From a checkpoint of a small contrastive image-text model: encoder norm layernorm.
Rows from block 5 of the image encoder of a small contrastive image-text model, named by matrix and row number. Rows with one number belong to one neuron. Each number is 128 + 24 x the weight over its row's rms, rounded and kept within 0 to 255. All counts start at 0. Numbers have three digits each. After the name is the row's rms in percent of the matrix's.
After each neuron's rows are labels from the 100 images, of 14848, where the neuron reaches its highest value: "peak on" is the class under the peak. Only what is clearly more common there than usual is listed. The data: rendered rooms with furniture. In brackets: how many of the 100.
# fc1: MLP up (encoder.blocks.5.mlp.fc1.weight, 960x320), inputs 107-213
# fc2: MLP down (encoder.blocks.5.mlp.fc2.weight, 320x960, transposed), outputs 107-213

fc1.92 099:130138122122124099127110154171131147073139148167117129108110160121146125110129153089121121148089118117107162129170152118148103130106144145113112147125125086143080130141141129089175099136113106109093156109099120150089171077123133130116151136115126106128108075062140121104115120111094133107155107120109129125159097129101128
fc2.92 121:146151103102117126117144099133133139116142078160144168083093078132169128129103132135121123077120157112158163159105126124162136125115108100157145144099144102122152122115102140142126157093110128153141131127206149133124180138150138136115139123141115107113128157147132069154130171132122146092175124101110081165132122143137190
peak on: umbrella (31); lamp (30)

fc1.137 128:126113107117157113125109131145117144121133152146096105086125124116152096095103155138082115123140127178113127147145097111115165123108156116124113171105136110123134092110127139137093118111141112140148092147151121145203130138108089117124132127147105077149128115127127121148146140136131093126123123175132146157116098132138170
fc2.137 176:117065120142144168113151126133159071137134123140148100168094163126139141117133112160118081090095098172144120090156139131154149112143162131114129175098158110092105119108139131156140135119068070104119107126100123126133116115128147161117087126099141133084135079113128129150116128121111107150130127116140158143108105140143141
peak on: arch (37)

fc1.158 114:112116118130122106139117130102083183119113121166115127134125119137129120137133145117122138113118117152132112116118173107093150120129123160084118145097074090152096102142074144094145138127100127124129122116130090138159157116105125085142135160126170132130133135103121087072121155124121090122064154140157139110163137115141169
fc2.158 134:125138113140091147087134142122120145152087110134131138127120122165154141138143098127167151116119112147159122096171066139169142099167138133152137068133098115072097168166148142129101130127124128148125059127136128107095135120167131157099144160116110134112144130132144139134160090138132132082175128133152159143153094151126168
peak on: door (36)

fc1.206 108:113119090088125076121077156116119137105109167123130090112145147107169134181104147096113085135159085159086130146160126148118115121127184122098165135118147129116127094142131145147125112084152076134134115084140112167155154121096128113130142150143156092144088101135135133117128154134070082163114111159152138126137139140137116
fc2.206 098:127145147122075131133129072128127080096147092158128141138168153119100147134134145126117133138083109111130112118077103111124144148141184113111142104117145169141100131098139156122140138137059122149139159127101102148119132104135129155135111108141089121104143118125105150099143155150139129149132120093120132136112150112129146
peak on: umbrella (26)

fc1.672 092:152154153101114125097142172126101146085120166078124097115150129104123145096174143152120127136160148107115125109115141133138067144123122125164107101176139169124179112167121116118135105100126124104137138104134111127125138117135164160082144150157151082147122131174087089096129138117081147125115095155147122120145112114117111
fc2.672 068:153138122139107123128129169116138167118126165119103103161110105129129082111137105118125141115080153122152133131152106071121114052106107123093147173130125088138186095143125125144128112105126112126097127119130143122151083152114141093139167148209160111110101109152139157155134104135134123074109103134135137112152107149125129
peak on: floor (88)

fc1.23 100:107105139115147090123133113112129199129131114117096121110108119162141111080147155129112104119138147157153092129124143117099137138126110142102154132092111107125158108158084117076130124120110128120129122127117105125123173159143109135127130137114145150126117103123110135138115121134138145105089164137154123113169141107141144
fc2.23 112:111167093152102181109153129121126157136125123102129124126122118138117112118155111134131109108073115139173119095115093152149163145178128132150116132106112125097107124144117106138131117124141147130127084124111153075127081122164138153113128136108129097116122135103116156139110125169126152111140143123166136090135124165125128
peak on: door (32)

fc1.526 098:115094110077151127131076129156129124107141134139130120118106147159122178111110163088156103104157174144058127109142161120106083111149160120143115130140132111125154086130134170096164101126143097098127100114132138096111125109094142147148116140154135136127110110108099115140122127120108085098120103140145170134135094129121146
fc2.526 104:155093101134121103179103119167132117102128127128059145135130167151147107127139120125137120087127104122125169131130179157083146083103143140114142141092178097148083080098109098120155106131106149098127140119128165128197143125143116110154100118141153146112134070092116136135120133123162123112099146128130101141133127123127143
peak on: umbrella (25)

fc1.188 106:134128133134131131104114133118155150136148174157134140119133176111146121129148110130124128099157130108093155106166097142140095111102165114124093142137164095172113103126140119143141093136191130138105141123116134182105099077153083136126139150142170128102149073102116166120161142128135096146111169130141154134125140118087128
fc2.188 086:103137112146152131160115164163141097133112110135119151137150152123114139132114075119107113097147108129102098113067098150120171108098136126113127091102130144102090097135152114111113153123103096183141069145108094195137195121113122146185140137112106165129131137122126087084143120122133105094093131177145146175111133105140103
peak on: door (35)

fc1.706 096:121105091126146146097143095159154138127142143154126146113118111099128120157076109155104146130168147144125137143127095120114135161125107117127137134116120140155159181155091148139152123149120136150084114097176103094145140101110122101145120143111137102124145170168129119129133125092154131122115145131105138144190143123128172
fc2.706 081:109137143145178117157132069138133108142088146172138176154146145132117136144131107159127150093130112113105148095144181128123127141144096139133138094130112137144119184176127140078146127153153100127145128158119125067129110129141136166116114142054118130128121153185131136107151112121150109125111138083119130094140137121150161
peak on: ceiling (66)

fc1.633 105:159114140123116140124097125105151167122126170127142140127144150136159072130098164127103112115144148131069147163110110152076128169133123124131150142149120111102135120129129131109183124146154157142102160128136138109104144131082151122072174143132146148136105160123079133091158105102111093133137103100159141159129114131096125
fc2.633 098:116135145108081128119143069111128132130120077123103124129146124124148109120142140087153155190118104107155122107074145150090135166107123138102121124132134143115119190129125111118104129126086134155111125106088128110110101091102112096152114100113136114146221112122136120114118108126127122225118117108105102085140119132122107
peak on: wall (85)

fc1.693 104:145131096088148095110097144115141124094106160122113093079129127154160087105151140128149117110125134141101140147161124133103153108124192113087128163114118117113158072142131128126110080090154114125122093145175115125163116114111107137127141136152150121151090105115121136110105112132130132108125113150121128126151093127124135
fc2.693 110:169096137130114168133147177133161138131127144158126076129144137125134135132157130144111131093071107157137100100067136147148116142145146129123116121121183120100109092093097120122138123132120101117130036132069136122151096099154133104108105123172189149093082119122092123158142125137137116122115123179109127120112105137153122
peak on: arch (34); barrel (25)

fc1.170 083:173151119125178098158079090113125136119099153130101092094150121131134126114126143115086121122123143112141147168172089093133119176143155129100127109118136111131097087146142159109115134135120098176124142119145150129128129178123121120161152171090109115194134118165130099157135127140141145109127167134119150146137141164121130
fc2.170 071:126100130145136132121134095120137120118163123108140103132117136113149141137107160133111164113116127123141145143121120142110062138152141126060156169105134108122108085109131124137131113114157128116113135136174144157139107161127124129135114126112126090091119122052146081170108124144159127135149167137131136078129102171155073
peak on: wall (91)

fc1.186 114:109146117123089110123137165149133147099164100095148133121134146100137081097087110114084102110167111143120132121121163115149136140093148161107156136105152119128174165148078098138091135121154118083141121142124127071118099113110113087118139162105141140154141140160129128082113122137088156151108089147161113109145129108106133
fc2.186 137:128144141145114128122120123123125149129116136102107161156191163117100136150102127100141161173130132103118115118131095113136134111096107139100132098162115135105121146135140116138129126119135131166123099123115140144138101139107158117168142160129163098134105141180178135157118138108207138090097140132166135116123132133116090
peak on: ceiling (69)

fc1.397 106:134114118120151080138126151106140151131142091118104130114118112185154113113148125167152085093161132143123096120100126178161139138101163123150132126099050124133116108141112084069118110098163123165125117157137096115131130103148108132122146119136130121133129073117087114106152100145132125152090135149149112131124119104119119
fc2.397 121:100143124136150129124136054129120132128121148097078099157125125137146104145120114119122129118102114143128126117116131126123136141109142124137144144113167100149105107083105123143129106111132107146087123106191175159127088099132113108142084114109102122082143121116110094147139073143150114121097152200167138105106128159118134
peak on: floor (78)

fc1.464 093:093145079124149125102138116143183161123168140167163089125139150094127184147117131115124142099105144136106145120119142118133123136179148132123125153094118088126088096153148128163102119093182097109139117122103141090137123101102115109126206156141181104138114098124123133158134162144085104118126123136123161119164112095103127
fc2.464 101:130095122126096140162148131148160132175134142131128116150096099128110153146114127144127113094118119161126080097150150136121143111179085131111163144132111117148191114129121102099118140114133144132131139125125116150100094145126146121170132138106156170141141124137132097109135095145099134111098129142139130137106146113166049
peak on: door (70)

fc1.246 094:120132120057158116134147113147109125138145134130101134111144109083138114111116152074098149117107124171112161164143120120080132153134116123128125144131157106144178122139104141134117165138190085115103122130139178140176119132121093136104126138108148105170136111134150128147137112112143141115137084178132137136143093118120142
fc2.246 086:125174135138198144123117118108125098162075107183145106097151129127158115126105131168122110140092100150114115108107137112133147118136118121108119138158152166125180103118131199147115134132121120172123096140148133126119121120123154147107114129177091121112130159171120127208123107136147117176125109107124110136117119142140151
peak on: arch (25)

fc1.422 094:124080110119129138144132114175143154108132168136134156107106120107150118130109141133071156129116118117108150139127123146116112147150095186092095141119094119154145177150112151113143127125129099160077129129167122091105099165120128098128167166110111120158127125149113119127112078116166126116044150149146137143182133113087175
fc2.422 073:159100118127132129143092065144114134124115142167104175119190146130127136131152125139124130138121115134124128148140170129128110128125162126104121093150138138117136191162123165104109121151137108139121129127077125091146093133132111134132137125097099118154168158187129152116159120138148129142116140078114104119135116131134142
peak on: wall (77)

fc1.222 098:139132094126148133143125117110131135095130160132111084116125133150127160144092119097112143164125128126106133152147140103081124177107111146114090120121120123126124077138131142109115135123158060192151110118154132177106125149139129130148146143090139106134109128137087115162143153117160122141084146153121129102113136174096123
fc2.222 111:120121122149137120138119088112112175104121142108129119055132131137168139116113171150130165178087109116142132134138107143117127140100146141108133122107138105108082122112153106155102115105147154156092104149119133144139126157098135126162115123115113109100141158073158141157108102135191139133121160138161146100137126169111100
peak on: wall (81)

fc1.649 105:100092114108157110148137116150130163121133104158088129125137138096153104136101159132130121100172146121129167124126139134120136109127142167121134155102134121138139109105136118123140108124135124126119148111190144137094146133102130114144140149110135113163096132110106091119145149093144107104135129107066108118143131110111134
fc2.649 108:133154140097156100109105102142163126127115167143097131122121147116123143126123140125083123140140153126165139124166128110144129064095144109075137118156135145130100141091084112153121121109124122146139102127149112151149169156144112135136107118177135120072165114116138116084111135112097125118136103160113086129153123128135153
peak on: umbrella (38)

fc1.721 099:132093112077168109128096137115137152110105158104115064105142128114131130108094162059089163118129140154109124145160112154105129133147161145121123138126142132112157077125107107117090116121173054143135128096167118176182147109142132115187143132117129082152137122144101141107142136122089113140100087168117110105133103103144109
fc2.721 078:149123116138139129144108131138139105145076111173131137157135154124133138141107119157115063056094119139134133137098127139148122090137162110093132137123187127139131146123096153119119132115080117131121153152121122140176113104138147145107143110151112138103118089179133114134129101137136124117163122146164128130143108098116159
peak on: arch (28); barrel (26)

fc1.168 116:120132095071144086115136134127125135103108152143087129121151154101135117111123154091084124116158129133101143162150140157126109124097181147139117136126140122113153102147082136100103113101154058124118098122142111155188137092137146106139121145131137098178136093136123101126128112120109090157136103192105127139144130133071160
fc2.168 110:138105128136144145139132114140136088132124149132152107143102109123130151138122122149116079087111125148123123119128135117145154075104157135082151178140174068125122099101138118128130138125108088120147139139130125135159131108135138138158132137115133133074074108139110131184125126138165114097135134145151162103136141138135136
peak on: arch (32)

fc1.689 109:108136130116094110105129122123108191099114134147137136166133112059132159189108122102139123132125134131152151127133141140102162133127097132104119139118086127116143146145092157111151119135151099110126095075119101111113143117128153108148135137129177122119117125174128091092113139124109137146081110138126140135155137105142169
fc2.689 131:119129141144092143121150123124138139160101097121158125156137133122121149170127075156150137131131092140133094072146118147142139075144119131157143108139099109079095176153155123103125148130118098127149063104111105123107164100155149113122117150079102137109131112171140133129152111121166125117169146120124167113121118151138143
peak on: ceiling (51)

fc1.656 146:118084116102153086143134132120138116107099138137111117103171131119155130099113131114101121119139105138111148161160161128098132135114190124118120166098162128080132095127123147150088133090138086141131097140165129111190144132096133139134145132110124080159143129140120098141151133109135110115129097176122125143140102110107153
fc2.656 183:139071109161149166137142124137136091131146156129137079156078128139146148111125152127114070090098129145138125118153116131138148114119151116114136171106155098125107112097144111141131128108092094102145120126097134128130141122133141175119105121119119132075100095105111129186100143133134116112138143139151152112130117142142135
peak on: arch (30)

fc1.766 086:139127077092157102080122141096133146114121151134077151099139154072134089135101169113093140097137184127132152145138143120101100090155116131109129145082109109103113083128116137141118088129142131121141105108151098124127130156160137134128154136170137080155077152117105120090133130123130133143124115119104143138152093104150130
fc2.766 054:116150122130064129108123122136122132138065152170116168151163101118159156146148176151110202132100115129156123094129120134126123081148140123095117148138132094081124111113101126147092116123135123138149094143160117164153129099135113163116111116165124135096122133180119153093112120136114125152159110112124099124136107124123157
peak on: floor (68)

fc1.54 107:096131127151132149112157141134130122150151180129100118105130141148140149111151144127140084120090136131095136139189117105135109117133152168122114152123134101172114098146153108118185102171169127132106133138105095139098104103123155162137127146138154126111107138098171146130131108103162127132110142127077158128137122110101108
fc2.54 101:149109126134150135150127171151146109122134119163134137147181133141125153124114132115102127108086136139142094118058101128143148083128120114114142107117120100100112067098176126128114155097134060141161066137132125181155159150124104143158116125105134134099096108108130100106127143140128113069128140155129139150088135127168116
peak on: door (47)